config.yaml
train_examples: 72500
encoder_moe_every: 1
encoder_expert_mlp_ratio: 0.5
decoder_activation: "gelu"
decoder_block: "basic"
beta1: 0.9
epochs: 4.1
weight_decay: 0.2
Rows from block 3 of the encoder of a small model that predicts nearness at each pixel, named by matrix and row number. Rows with one number within an expert belong to one neuron, the router's apart. Each number is 128 + 24 x the weight over its row's rms, rounded and kept within 0 to 255. All counts start at 0. Numbers have three digits each.
After each expert's rows are labels from the 100 images, of 14976, where the router gives the expert most weight on average: "top examples" is what is common among them. Only what is clearly more common there than usual is listed. The data: rendered dice on a table.
# router: slot weights (encoder.blocks.3.mlp.router.weight, 16x192), inputs 64-127
# up: expert up (encoder.blocks.3.mlp.up, 8x96x192), inputs 64-127
# down: expert down (encoder.blocks.3.mlp.down, 8x192x96, transposed), outputs 64-127

# expert 2
router.4:125149134115116137124162147095096121115157100078106135187160140154100128179124129122156122133100137080100150126136139110161126102124148137143133180133145083141122069143123097126134121163114185
router.5:136158149103103134118147133114085134079146129128136125182142159155107120157123138108164134133097137102106151142097135118169142092139136116144147166161124048127109059129092115152142119167124185
up.5:124149169129137105173169109128091106112148082118109145132148117162097125165122139145135076139127142102133152100142162088118139151134158124126105153136100104114138133146121120154149117102074176
down.5:148133163147133121169124136133115093131114058112109134095101129163161082141156130121092138113159128087141127111153137114113085136121119084076138116137103133122129121112153119117152083134113142
up.6:140109094113145126132148144153164114112124118181147119159135137167098113122106115065150125132134168151141097138131101114170102127131137121129066155100133097132100123118125128113138173144133146
down.6:100130123141091139124066125113110170104147116083120134121104128084155134128158120175124135159075117113109139132127118137130136100148098145147164102151157131101147114175123126108088072118115119
up.7:126160142125130194123110175120104099117185132125149107140142143117069132122161138117162174118133087114140099172107120139100129111121117153122154149142151127124068147154105118121138147122140091
down.7:139104138139115090118133105132141143147084117163105115117114139156173120097109118133109085133153166139138145126170147132149122147139107098114133123118123133104158116080144101137106098134112179
up.8:110098107131128096131127154117122112147181131119132131119138140111140182194116144140112099152140144075129132117090066104113182099113151124126133155111128135087142158115092171137147134123158121
down.8:102110125120138144128137124099127135100104135135127132147123100141118061054127110135132168099124124154136118110164155163138117131137105115114133120127143131142117117132155076118146114082114112
up.9:122132166133173069185151116117101105121137092109109160128154107144127105156140127135131112130133120099167151090136146136114127150114128110111112138123105129136142143137113129153148107081097165
down.9:143140166148136107187124119108094103103109069117110131101105133146147104124149101137123139128158119111172121118159137154112129136119108077099134154118155126128143116112120110136161086128095165
up.10:162159115109150134129139131179121099100129106185143123161143152169101123123108092055164121134121169163152107164128105128166103134146119148127088171114120120146113111124100108115135159160117146
down.10:105107109138100133112084141098137170121128149114135105106115104066158177123131157196130131160122108095091146120126123139126152099157123141136146090148147130090136094180138140115100089124112121
up.11:114107153142116176127095143097126138140144140122180120118103135102109148111187161140148177100114069116090125131114155147145083112142116144163130109141106115133110141127116095102108144126134100
down.11:153163142131133095129123114194128108133138085138093123137175123140136116159080131105111107158161172149170138131144140126077143127081129130120128126128138146121137122109131145164151125108133161
up.12:142115138118137172132085143122143129112153153097164156150114164108104145129190136149151185120122071149096108159088159150123100144135111169146147081131107165128113124147104130104113151157119113
down.12:129138120175120098124144111177136096170112081167131096100141132166152141131121158108107100145141170130142146109154117114098121130088143098106108142130142107145135116106143090138158115116134151
up.13:111119079125125091139127128129169139158153100095124107097096083150152158173110156182114111166146157111137120074125122121084154125108131115148103137107118084087144164108131149124169124101116135
down.13:109115150131129139122144135121106105090123149156138144188142166115083089086126105087156154103102122157135119146119116144177129129121126142098151119134173151144108099141131125113125140149136124
up.14:130150119098156151139141146163146078102149109158109127175150166161112103125111099102162111130126128165146110152105133103142128141116116125106108170113112105127085128148084123130141136172144140
down.14:096109117131097129089080116078118180152091127119152151096091097088140180098137133171102148139122139095109139123161089148145137122135106119137154116129160146114152088130158119100095115096096103
up.15:154119119120130108147114122148138145173067123096124126121087121133153172176136164158118162146153118128099112114134150131087098169109129114153127095132092092115161142124142130108137127124113153
down.15:114130109140134123119167135146125102107179130155123114177159142135085102105105136109134096129120114123154136116108117126148164096120145160106128150125159135133095117123100161121146151147132116
up.16:134138135126132118117121128146098164125141128117084177158175186126141085180085089148135091139125137165117118147095150116130184138146114159076177153142128152138096146165131167128132117162144113
down.16:092119107122108127106143128087167091136100132143155110065070096141133160067174143146106144121139134107127131113157111129136071139128125093160098105126117102098154109099123097130098123120113133
top examples: dice: one

# expert 3
router.6:116155149070101150134155160137143106109118131086157083156160160143118109196117108098169174147099119124157116101092153134160121114151132147144097148115106098097112120124137138126143145187172162
router.7:113181131092129149124152171124146112120117131070149092145132136154081089187143101102160178121095137120134160124063144149149113170152170122137153135124127105110124115085130129107136144150134166
up.5:117115144113154132198159160123132104128117092089106143134146126130119102167116131160114147115109123106174157102164171139104112116100100136096142144127150121086144132157094108171135107111089140
down.5:129144139122107099159096149153116100113130074117119111147106109181148091146125128140106148097142124098185115080169160154118137111111119116093123132110154116102148132126138157124149091086126140
up.6:127130124086179113133150130186159109121143094132125118134122104163138129144112113101174134161143114162173084126107122138110140117104139129128123139130120123119105115086143118124119154146136136
down.6:139108143151105139064087148130113185117098171151119134111127152077157152099123127128104135141105129103099129142140097156152139092159091163088185117121144138123153096175112122092084161111117134
up.7:143090144095116161126132152116094132164143151087122135167119145115096133161115128121122147131107112124088167133101139123116095122113139142128154181168119076157065137116106139117150168150115126
down.7:138165104149146122135137146156142111082131085168121140096126126172135121096148116108171089159158132152134067125134124093146120132150111129124093112125128151126182087130153108137104120150144111
up.8:114137166095114107125167116160084117081150100125125129141136141140074123138132082091150112122118130121143120130125104108163127108110128071134152180145114162145103059113118117146153160154114143
down.8:137112118134130156142084148112148134163099144134132107093116106111192148115121162165116159147135139117103122125150133141142154131172127162126111098108148116096133164130154125090143082087142117
up.9:126118157162132156131146131111137158135128119094146135135103124103107153122156124109119184109139091136062126170115178127118092161116124127136119141155098117168081148127101113106119123177141086
down.9:123148116099148116150115135157092077114141107169112111146151108188085105138119141124158086122110176133204156128138102122117128113149145134132123163123130126122160108103128137167127126085124162
up.10:168096110147108136133134155141143124174136189120123130135121125108144142151110142101118180148131104118069138105123142105108108137109163160132105143149126092167089146112144147108139170154111134
down.10:116138125125141099118143132137106144078147079144113154136114137147121089100152125115167091131129138160176080117134141131180120096160105117109131124086099132099185073150090133136073129134141130
up.11:151127109140146097136112161159158119175136154141104100120106137139165128125129181154111090173118139152119151101143137119089128115129117150113128112092162095100138136137158142112135128122118162
down.11:122107143132124130101129135119120151075128127132128163149123137113128117094095091086146183102127090114135083133121125124170117120122136131111132131139102124157151104139121121136090177148133123
up.12:136144137098169113134151162192140110108114086125117103149135118160127131152126108121176127161131116145178085127099104139129153107114133108133145162128120120100114096100146137133127158138139148
down.12:143108127166103132076092130115137171144129178148127139066099150076170168098108116150094147159124136105090124145159096140153127129178101151103165123108160152135155113152144121090092142119116144
up.13:137151103112130105122115143178095113140149116155089132134175150169128115136095121148107063178142185133149153106141062123152154089163089151099150124100176149089169108142133144118131145117116173
down.13:129077145160111143114126143079158136110132151101160161097095134075169155111145087138137198103114066135104096152133192135137103169131136115120123104165087143143129123113171105141104117142139095
up.14:159169126176162131130142158174165114166127143131134092130093131142146145102116170129117144148078135154145122119164160157113117122116142147119110107113154093121136147126149099107111110110102163
down.14:128096135093120124115123115123117168082145124138107162155137112109125095150129097095137113113143124128128124139132114091154115100148129138125129152122088126118163110148099163142083176164145137
up.15:119133145099114117143113108114112136095139108113121138121154143118130130145128096126150138157159107134120106149096120115138154114134091081127144142153117143131117099144117136142105153127152112
down.15:111144150144106131119115136118138111162103125154129132065097122129142148136146155136094131128142161121108145103160140141129134182098131147151120138114164146129088145112122142088171078110106133
up.16:124129169093119155129163124155075134121149123110152134167133141117082124143136119087132127127100104138080146149108143125148133116104157087135158205176116120172064108114101136116146163161116114
down.16:128110096145162115135116170124163082145130136154113108072103104175183114132122138155123140163184153136169092104132131137134118139144099150152085093105138147091160115126154127140138082101165140
top examples: dice: one; total: 4

# expert 6
router.12:106161155120161127111138140122145137095143094079141133128157115100149099108163076150142176108143098129136100132109125130088128128107118110142129080109065181127125139129103165144136123147135118
router.13:098131144108168144136113107095159103080127113078113131116137104138152105140119126134128147085138092131151126118124140142062106123099135122119111085118066134136127111112119108145128121100134143
up.5:110164151152138138132120131113137155107125150107188115149126130166158112168166139134174140103113124084123118108110093142142079096164175074148116126122140138155142111140109115109147134124117169
down.5:120161138100127128089112141124145074098131123165111120127125114135115146108080152109095119174123124168126101159119137097139151142121108144115119131115168090110123154143129167101098157114133071
up.6:086157127138144136166151156113130132114145156076172135157107108190123113154186106099189135096111126125138131086091125155119122102124159109156118130130106130119134126100107138103148124128121155
down.6:150133112125134111058123103143134122118143116190116101102151116087115163151101141127108107172143145137074122139125075124158139165142140109135130164146214148147125135132164099114119145146106129
up.7:129101124129139099095143088117116102122121111172081102134156169129105145120086098122070076166097147103099152135149130102188132126159131111091197136173156144135130100127101136140136106146106154
down.7:141106115156119116095135137187179130116111144105166149130117119128134105097178134157142156127123066131170118131122126119091093126069108142155115092120085099112120115128156133126126135098150121
up.8:175096132118131127112124137173122126154108106131065118106087120098124139102108130159106122186184123151113109137136150089119152151101105179087174120124129102089128128137133162169100131143130080
down.8:071123112118118129158127149091158132131134142105169178123143127163137134123146124131130138099095080142175157124118110168106099107131134122134129115133112163158136099125138102154162121081119167
up.9:145170117135117118117130115129121135070149142101160126198144149132103117153171091113181145129080155114117126116098140138157116120165150072144117124129120123130141123114065138112163143126108134
down.9:147132142141129113118118131151125137126145138164114116105120116130143086117090170110081125143179126106149131128131109109131111114118106113129142127131141120110118125136150094107104158118126117
up.10:130130120134116132129108130113137145173140094110052138089115118127160132138091132162053093149164129123124195126124126141087144115110114142108139127139132122138137173130118128140140066100109109
down.10:107132134096115131112144137116137111099111131120151113135111144109124146127152101115190158093117104149138069139139127142162112148129139119152118139125134120107127105102143146144103168149162156
up.11:097134123134134149119157172090139120149139149076088124096100117183117122121151155136099137128145097125133142149084163126118148087073125150143147138144130101100129144111132154136115092119122178
down.11:141129117112141133048104114109122160092134108149134135099122112058128160139139089108148112135156133133105094112125075114158105170162146134100138145147134148153124099105146084095157137148111115
up.12:161105148139119131091129122173112096139099131158088094112099126095110160121109129126078099195138155146102119182157121098153130145157109153090196143161173137113130129127125109151119158194105097
down.12:123102122128122134129107130115182131102109139103134146136138107139147081111153123138158145063119064114195139140116123150081122117089125121127108098120066132109133121111113127135141111081178138
up.13:123174117113162135194150148127124143106155129100129159128126112172124122157126121120135134132163100150151131120091154128064157097052163129137146129106105123124118182108124182144181138128129133
down.13:131107137111127118069158121120134102126112084135147137121121128081098164131109118118100113132133163148092110119140067139166113167176139104119115155170169171173135109114143085138125120146113145
up.14:111169112139142124171140148147139161123157158064180106142124111137156122161169125138183153150148125107139140090095150123073132090125156095175111118125123113137116135117109127152180131130112136
down.14:144126156104131135091158133105110092094133119191124147125117143124129151122092128102078111121116132170093129136134079123202115149175124136114135146121189133128115123122144116122110156176119150
up.15:123092140124121126131160147121115105169138171133128109148123153152116111160135105151132112157154161096099161159109155138157167114169174135107174158140149116117091117113140114099150153183110153
down.15:117135145099117160088120096143190132063129103126107140133119078117114124138146127120106144103128065128166129119116134099071111123083121153122103102130129142120126104091160098165117122104147133
up.16:144178137131102115147117137129130172125148142102155146145145105092158096177140111156156150128135138119105132137111116158098137105150134091118148127141130138180139177152132101123180120143106087
down.16:132117155101132157154140124108134118119091144131114124120101121176156137122094138093123121133137084135129107130146166127154141156156117137131125131111149068084118131111112195115090138137162142
top examples: dice: three

# expert 1
router.2:143123082152081063114114125108118162187120133149128072116098139128140129093129132117154097116126182156104138119145122110175141121148158169131141157114159103149134146151140119153105139146116107
router.3:155115088169070074092091132139087176171124144149153094140105144121142122113131141150175093131110182146091136130160109108175129138129143145136121149099172119157139148139141131145090122140120092
up.5:105100129118100160117181095098136115130125097161125113120156122171097147132085143119088113140116124119148127127133135120101121145131158091125110135148124146156111122114129131152125153095130185
down.5:143139118152153104189095164149108158149132176109126102131089118084156110114136119124154109132121160138080150157139147113143129128176107206154143127138115104138126115106111110105094112181121082
up.6:113145163123116157125180129092133090112100101126119117105119115134117127136141126128130115121157129134147126132191138151122143146145149123113134115132129113147123078079163125182137102106147126
down.6:148120108142143110196095111141120160162132157130115092129123143119143152126101116121142101153123165127085128144101127085135115130150119151138119139130146130115137156155108109111098132164108129
up.7:154170128100173162185132146126131094134123117136119128157160119154078121165148159108106144100099112108145150149122111108133090105135149109081140156159132103100144148121120151128112117076138146
down.7:143122113160121093175125164162093165141136143122143121154112139122132126101133107074151120145096193145105126166120114121172073133144122151160138160151152133155117130129101126133066165175098122
up.8:105128133103137139141130132128137107113093158115161128143112136113145129121116121087145121120144125141138113142167120145123128129124156141158102134097130124117145150066106126111139146141159121
down.8:135113134159119116113104134128124158133148136190120094103139116106108127094112116125130116174132159115105142149108103122132105113135118114145134148152168134141129099179129129149106133159109109
up.9:129143179133127126123176150100108095099085112151111123115109161152139130114125103092123113106148127114163138126189114162116097099157154121124146142111122153120163105076115116143104093114113159
down.9:122136079136134126160087083126126166152165151145113101121143097086154131131120123161139121135112152130079148136091133082115143129145102147147143116153132106138105117148146145124134117165136077
up.10:103132148108129113128133113141130100074165142173126105126129096151108130123109146133114127121114136102139139067172117107160185126117142132098137130120149108153097100150146091106177123154167117
down.10:120099135117108110136128172132109147180093174098146154146128170093140118099123111109147117127128179146074123177107154123142082167139119126161116108117132137116134150108120146117106175144131124
up.11:124147170141162146177160151110110095107111126127160153158158152120075129137156108099136151085140135122124133193109105121127095136138142069124131143166111154131104110114084124122109137120116149
down.11:149132151151120105172128140179096166161121130124144114148113171111128130121133105080146126145104172146106149183110131106150063110136118169155131157152135155160127126131111130122096145175092128
up.12:102127125117127134136151146140145117142107141137151122144112149117142107124121095088158126116153144141153120162137100166100117124135145152148075141113121135121135137059074148123125133135168103
down.12:146119129144098134096069106124127146121164115170109082098136091092106164114115150149115124161141129137116135143136119115117131104120111117119158120126150139145122103191163093146122118125125095
up.13:089143140135120125138197148108127089138101123130160106135107157120120092111129106079151112144160131098154130159137110184118091110130157149162080153113122134117121137065090145132142115139165088
down.13:136119109134122139125060118106129164102153131169086116107156113105138158125108122167118131128142128153106125142125141092109137116124080111122156104135145128151129126181129121133103116125129122
up.14:119125102130138131137088153130147153152125158109149127141114140074151111131154127119173164132159144174125106157109094149118113123133126138144100128118121104104125159107121148131122157149161091
down.14:115136144140118135080135120130139123078140079148116109110148108147093134131129173148085099128143106131164138115154131137105159101086118096104149103122167160132143126162150109130137112073118148
up.15:117154148167148144170157103161140084097108137134118143116146144145125163136130083144112136108147107132108082149163120137100130190117157095117104112157137147143116110117142108159167151145102133
down.15:155151121158123109162116161146096158161122149129137108158117126121111119086124109067145129153108187145089164183113128121147067138136130159154126153142125139162122116146103132116070154163118122
up.16:090123111121128120137126111143175118113128158106142124154177081112137098153144123163142135153109114149094127093098141105097143198081144102167094105143102117112119151132153142154153166105075134
down.16:155150117132122128093132142139099144146114086124138126090107183139120155097113144069128140127154134131149117149149112118147127060113119154108146166129145123125120116144113096124125116159143130
top examples: dice: one

# expert 0
router.0:104104130094135153122162103126111158126144120139136108158118145145082141140102126126117182145097159112139154134108123152191112134152125133136145150152116135155117051136127106100129142149126176
router.1:092165134098139127107156141171149117076136141122118102165125146138086122138120132096125184173090139105100131145076137136175111119138169115130144177136114103109094100130152144134129172168138166
up.5:117140155148166094209168143143140113132139109106112157123133108145128099136129135132099143126122114095171136108162143135088146133095147131114111145127142137117152149145116120140171099091098123
down.5:117152193160148101167131134160141098104128071118115129138124133155138095134121117173071147105150133115150105100169128138114139150108129102093103136144122154096131153141118110110151078107126183
up.6:134109122080128148114132141142106133112120176102140119184169159120090125148125141119154128125056103115124155180106094113149113127117141119158182157125141099143088082160146139134113194125153140
down.6:148140109152126127122125120124162111149163076147132109065098115125166156097125128144090126157201131161118110083153165121124133116157108146103102118147131145115161151130126090121147078119133124
up.7:137155150136140114127151104181116092100122086156084144131133146139111143119088091108096091137160180122162097134176114102164143124152111093092134152155137177114117096112129113154161112158113158
down.7:100083110109128147132100140094142194146100195113157137115118107105158121133175132131136179088092062105104164128129119163127134112125151128136136121107102108146144150126137129104102145082132127
up.8:174122097095143164133091183158131108124150130098109143148141163142119110202065130104137102158140149134150127167139098097128161098138139122076176175126166086097078133131133106138165172145156142
down.8:087085131143121106108138088091166159131101132190123149091119104130139151076166104142101168114144116135105116110138152140133111148153107134142097080126123159147170117136151113108079103109097132
up.9:169151100076150125133116179163088110116148121133123127171192175126101136185116105104164134140136129144160149148112088112129166105137143106123149189122139112126068115154098136134159174137134140
down.9:099103134156120134111124123102179142140117137130143127055074105128164149059134130154091129145150136140098103115182136139156102144165088141121114075133151165118160100129162096111098095132109132
up.10:163152098129138136124085154161133129128168136119099141135143151132147149173081115125118124163181129153118093161110134095094183111125117155084154162154150100122071142140126109129161118165132096
down.10:090073138129122126079161133100137129141076134172130142113120116144100112072146143105126161105097138107133146117150113152171085122148127087113131100115112149133150115113141130117085162102107151
up.11:135089109081110158126118157127098136135136189089144148126162150099116153170148120125141151144109104132113169174093098127113132145107147116149164145142109097164086118147120146118142202120156117
down.11:128163121172151119126140134134167100123143085161114089103105116155144126078123171156132097154189149152153101100163161116150117109154090142116117131141159157095140136128132095114114058113130143
up.12:151118124141103128183184138152116113119145155127115092149128130149095157115118132117181072133146111132137131150125117134149152077156167119105132147104144101126097104133133130119129171109134170
down.12:115154163153138118175128128138137101120152073100099150115112143159150086148126109144106159110165108103153118090150145126113115140106114105098134131148129132116148146146139124113138109153138164
up.13:137108142140124105177154144127100121118148159155128102156099107147105145140126141137178089114144104126142138125135074125154137107156159113117131126091155123142108103141119133118118169121157158
down.13:140170166137123128178116113136144110118130068125096139115133130161164085137135115161074112113136121113156119112159158123126118133114105113078134109141125125101140133125163134123141077124122174
up.14:132118174139112130131161087119160141099101088127081100116057133151076152066128135117106115108129125139112098133165185123145098145145102130137088106113113140120152090092125091123137120169110130
down.14:116147116110127110156099159140090121119121160103140152142178137101158108183157117131161145122086132099153163149093066120116145102099168130102170154129110072129130164117127192141105151110154108
up.15:160122111154149114117082116196111149127139113126088154112113125142142100142114097119083089159139162147138100121160147104119162126153121151078135110130164142112148136132137101159127116156109131
down.15:105095133096109132099172159084143136123098163155128150125146139132116153124115135083155179076102088105131166138098122135147088135117130089159123124119074115144138147087106155110110142091120131
up.16:139137124119140119126134117165123118112128087164078117117133128146126112114086095101085098158168197123176098128174122114122137120154112102102125134144140165083136136098126131152170113159104138
down.16:115100131131112142147130136100150175118088200118166157145132136122140130154148133125147191072072048127107173144130100142152122114131145119128142113115088117183130122124139120117073134095138124
top examples: dice: one

# expert 5
router.10:139138160132079133102174170148101108140151132148137151162159132144092081089152141093145138143123131122119122140101117166141133122089167127135111140127136104138086085129139133129170126137107117
router.11:136100136092114151137118095136103109178102164146116145126147126082078175125133150135118159146122164127057135143108106116129122176121137130135155109148079126158132102129172135123139159142115116
up.5:112150160116084108128202104119091112111089133117121125145124105103133125099174075121201125131149110141127118138111113121139088131105182101186118125146082128167136081101106125157137110127153129
down.5:155137136106150130139069129164125145099155113107083125139098143148132099154095154153078136129141126124146135087161163144106178124115100141065168107110181118079125152166155145130161140122132138
up.6:138153154128094112139188134160072125102100130096120124178118124105144139130147094096210134124160107124104137155111125129142100123113179104179120148135091097154104084113102120152148148145142138
down.6:154122130093178135148079097132131133111156086140084130121111108160130107128107119183079100105145145132143114088165168117094170125118107118069153091100196157090141156166162138144149122100155144
up.7:131160125128110106132179109152077134114137117127122124146117122107114142128140156143193100133150096130104139134087154117139107139120156128184138158142100099168101110163121152110106119170152112
down.7:141119146110190145119099147122146109095132097099102125124126136161135095105117106141117120098151125114173122072150164141093118128076126114074122103124127171099140138129159126174162109101163131
up.8:123144139135147118163153129135159128100182122124141130125156102153133101127121108130156107119103079109151094094147136126118137110123126121117105088109120155140152116158123103150086115109131122
down.8:146144175115168101175105138133110109095118081078076171132138136156110105151127100135114123103152126142158101105156163130109134149096108099100150124122129136107127161121121147148165109111135112
up.9:090116140176127098123139084143130187153141090141169093101140136130156144096122097151108074146138118100105111078133093145120171085131149156140097085102154156111144092128167135103121113124055080
down.9:179145151092112151137110166096107091100118170095108130169135119116123100164114125121160170111126122136147152168132172123108103165148122109105126182133123091137129184124087132143145151116185156
up.10:124112159118106110133199099111140112107121140126153112140127089118118120108131066106174129147140094110131137101139105122137093131128153101177087122157114146146130094093130118144120141096167129
down.10:154146141116145104177067132154110153112134087090066156131120154137135098135127119162119143113126145134125122125175158142118134128104109139086157127106159103100126167153135131156158138140111136
up.11:150135112093149143129076148154090152130161124149081159164118161134096135155126176129104126101112141147112097142110142131137169133139114139058180169106135087096120145178144153127127128143108122
down.11:085108120176099133089187134097146103157106145147180093081102125124141137067151136101145146147156139105132145141127089118148097136140139143169084112131116149155134109096123101078104122127132139
up.12:137108134107180176117082161126117130143117134114100169135118167124106131156113127117088139107124149146124111148102124128128148119142097131060170136129117116106127141131115156132124143162115125
down.12:095125084164077110086172113116146145148128173154178091106132107118145164108124166132172108147117140127099133127120085132166120120161123124179084131117142119133131126133129106091092143110101117
up.13:096104165176103132109147066080143165159093126104114111063115129136173134090130096134118094123139111106124131106152116142096123120106158116131106094131111146145158093107134107134107117114147140
down.13:167154133077156115177110158169095144107148141132107135184141143117104110186118122124158159125101131157164134162122154122141174109140102187126129157120139087115101151150144158117127127112122104
up.14:066116184147135149128162113104128078134109146100134142157141114104126101122181095155135122127110132118133151122106122122124107159102120139171129100172118186122132077144104145118132090167136144
down.14:164156084095131124129120121136153140090136119116145131110101109108134181135142143112150134118114092146131124102135101125138122067113131065125132131110133139115115147150136063134187159096119130
up.15:127148168131097075117220105137088138104124131120143109153114116119140121114146077096184116122125133113130138130134127127146114129131172112168102175140092123144117090072097133135148128113148138
down.15:162117131117152156141059142135127132102120127122082133120103142129121119143111132181088151129139123142118114124145136141113155104137084128071176091103184132095133148186175131127135136126139118
up.16:105144095115121110124168114143094159095134146136124108163116150120134151122136157159194085128120085102094139114090147107136154107133147149184116153121092091173128115162125146096125096127144129
down.16:166133146141169143123111118123143114107148080082135106122133099138106117122122103120099126135154134149149122120161174134086103132046115103097113112118165170101110162122139112174156141127152128
top examples: dice: one

# expert 4
router.8:138107152141110123096137154086102176130114099134117120123138132135121134123117180115124108134136172156133142150169116134139138145154076137123164142116157124145124128141129147141092103094144145
router.9:120146147125135118143144172112103120097120080110148139111131138176123109127128117138099107108139099105156147129151144182141132152116095121099129130079152131127122096137149130130142085100091182
up.5:161140074122121107137085158159094141167161133154121129127144136113129154134123149178159100129129137166120093152091125080114150126174127133116157138153139107136082114145092140160108176197098080
down.5:139100139147112118112147147124162095121084152122134114111096079208136093123127112116103171134125102103142116115130134144138089151095128123129126111138128132091182148116145142118130123080146165
up.6:122122139134148120125127112118140099113143098143127167116143103152098123119149160093076137132098109131148167092167106169147093141089099137105120109123154188170160132142152116124154079095079168
down.6:130137119119107143145134130128096161141128115109122140161120143070155128146106129160163121139170158121097109138103166104110154083131138134141131144157075085091100131119101162143124147166133060
up.7:141144096105103113125108145133124135145144159100133131166137146093148121152122126173183131138157145142103111158097127089110127105155131155167145127128088076138085141134081168148123139152152098
down.7:127108145127139152083161096106161072118120110152111125086135115159101132108143111103069135128101097142159136125129128136131113160101121097090121134128156139095160133119140107162145120102123170
up.8:133139089109105118117110140128124150153129161086126123155131131084165115155123112183178124142151151141103111163094124089110134113151139149158130125123087086123087130133090156138132146148155109
down.8:113125145124157141077149098112155074096132104154134129105141141173086148122135131080074126125106110123153143117141130144121128156107130116099128141137151148105154139110144118152127123101128149
up.9:123126122135141135130142116119133106125131107144138150100135097165113138104133184107070119129085101127154147090151118151148107129110120128113128115127158183176157136143146109123128085096098175
down.9:128144120125119138156119137130093149130152125088114136172130145066138141159103114145183137139175156126100110135108165120104156104100119147133128147149071089105095113117102153142137134169130071
up.10:100117148132159130127136097108144114100131110156116143107139115153109131117137172076081126117093113125152171079158127150173109131116104134101133116099152183156170117130143126115138079097098170
down.10:131155117121116113151110146131097166151140128087105150157134127068155128167100114172145136141153142133108116133110139128094141094118105138140132152175098098121079129140117136139113133177126069
up.11:119160146130146185132131165074117108051152150140158123170142131132128135138138123066161154079140128123136166157156148171167136105146143124128112142092125121131129097108088118120174099118161133
down.11:107092118141124118086110077144159188159110094121108118105122124081123130092157128180125099156106137125115135133124129117131124146151106102132142082131162136125139119160163094145063163169133134
up.12:118159136103145111127100139130104145071090103125104126157140115087141138133139121171157172121165166112135081119122148128092140130153121126107165122114087129084152147125097139131172108121138109
down.12:126094112149129154112128119101176090178145182148161135107129124172137116137129140122105109120092070163110176124101080123172112164110145119130104123101170121175107109136141111159123137150150141
up.13:114102149138147144135145101101143125119114099134119149112130119159100121123144161094085132124097100112139157101159119149161104132096100119098125114121161172164156133139157122132137098106107159
down.13:148149101116138124191114151135084154142147128112122137153122139092144142144102142156187108130159157107099099134101151121105153100139140158138140139147106106120099127132107141126129116146130071
up.14:129108156144152143133135096107118116120129090161123170115121122170101121117135169091076121111112104130142154094165107175172101150098099121085140121116162184179153114129169127127123094108098159
down.14:127134102131128125181121159136105158135140139099116120140127127079174133167109127163180135140156152105107105130103166086085150083117133144161125130135099090099107144127097135128142124159130085
up.15:117127140138155135121128110115132103122140108152131156119128112165114130125133169081073130125087113117138160108159121172152111148093099124092134117126161189170150124141147111113141095115090175
down.15:128136112126123127134122148134096159136128135096120138136136126074159137151087130167174137136168147135093110135107161094092146100117131148157125136154084083099101119127117145139134129148123069
up.16:138112118114192116195153140111129140121137118149133114166119112173141130150104136125135127092150104064169125110129095131120121120136164119138081120099144112120112120148122145149147160114148172
down.16:134145129165107097179133120131131131109126137126122119132103101131155101118154104159152126133124116131143095122156117131159107126162132132165138101102127124139129122138143122105143119112107142
top examples: dice: one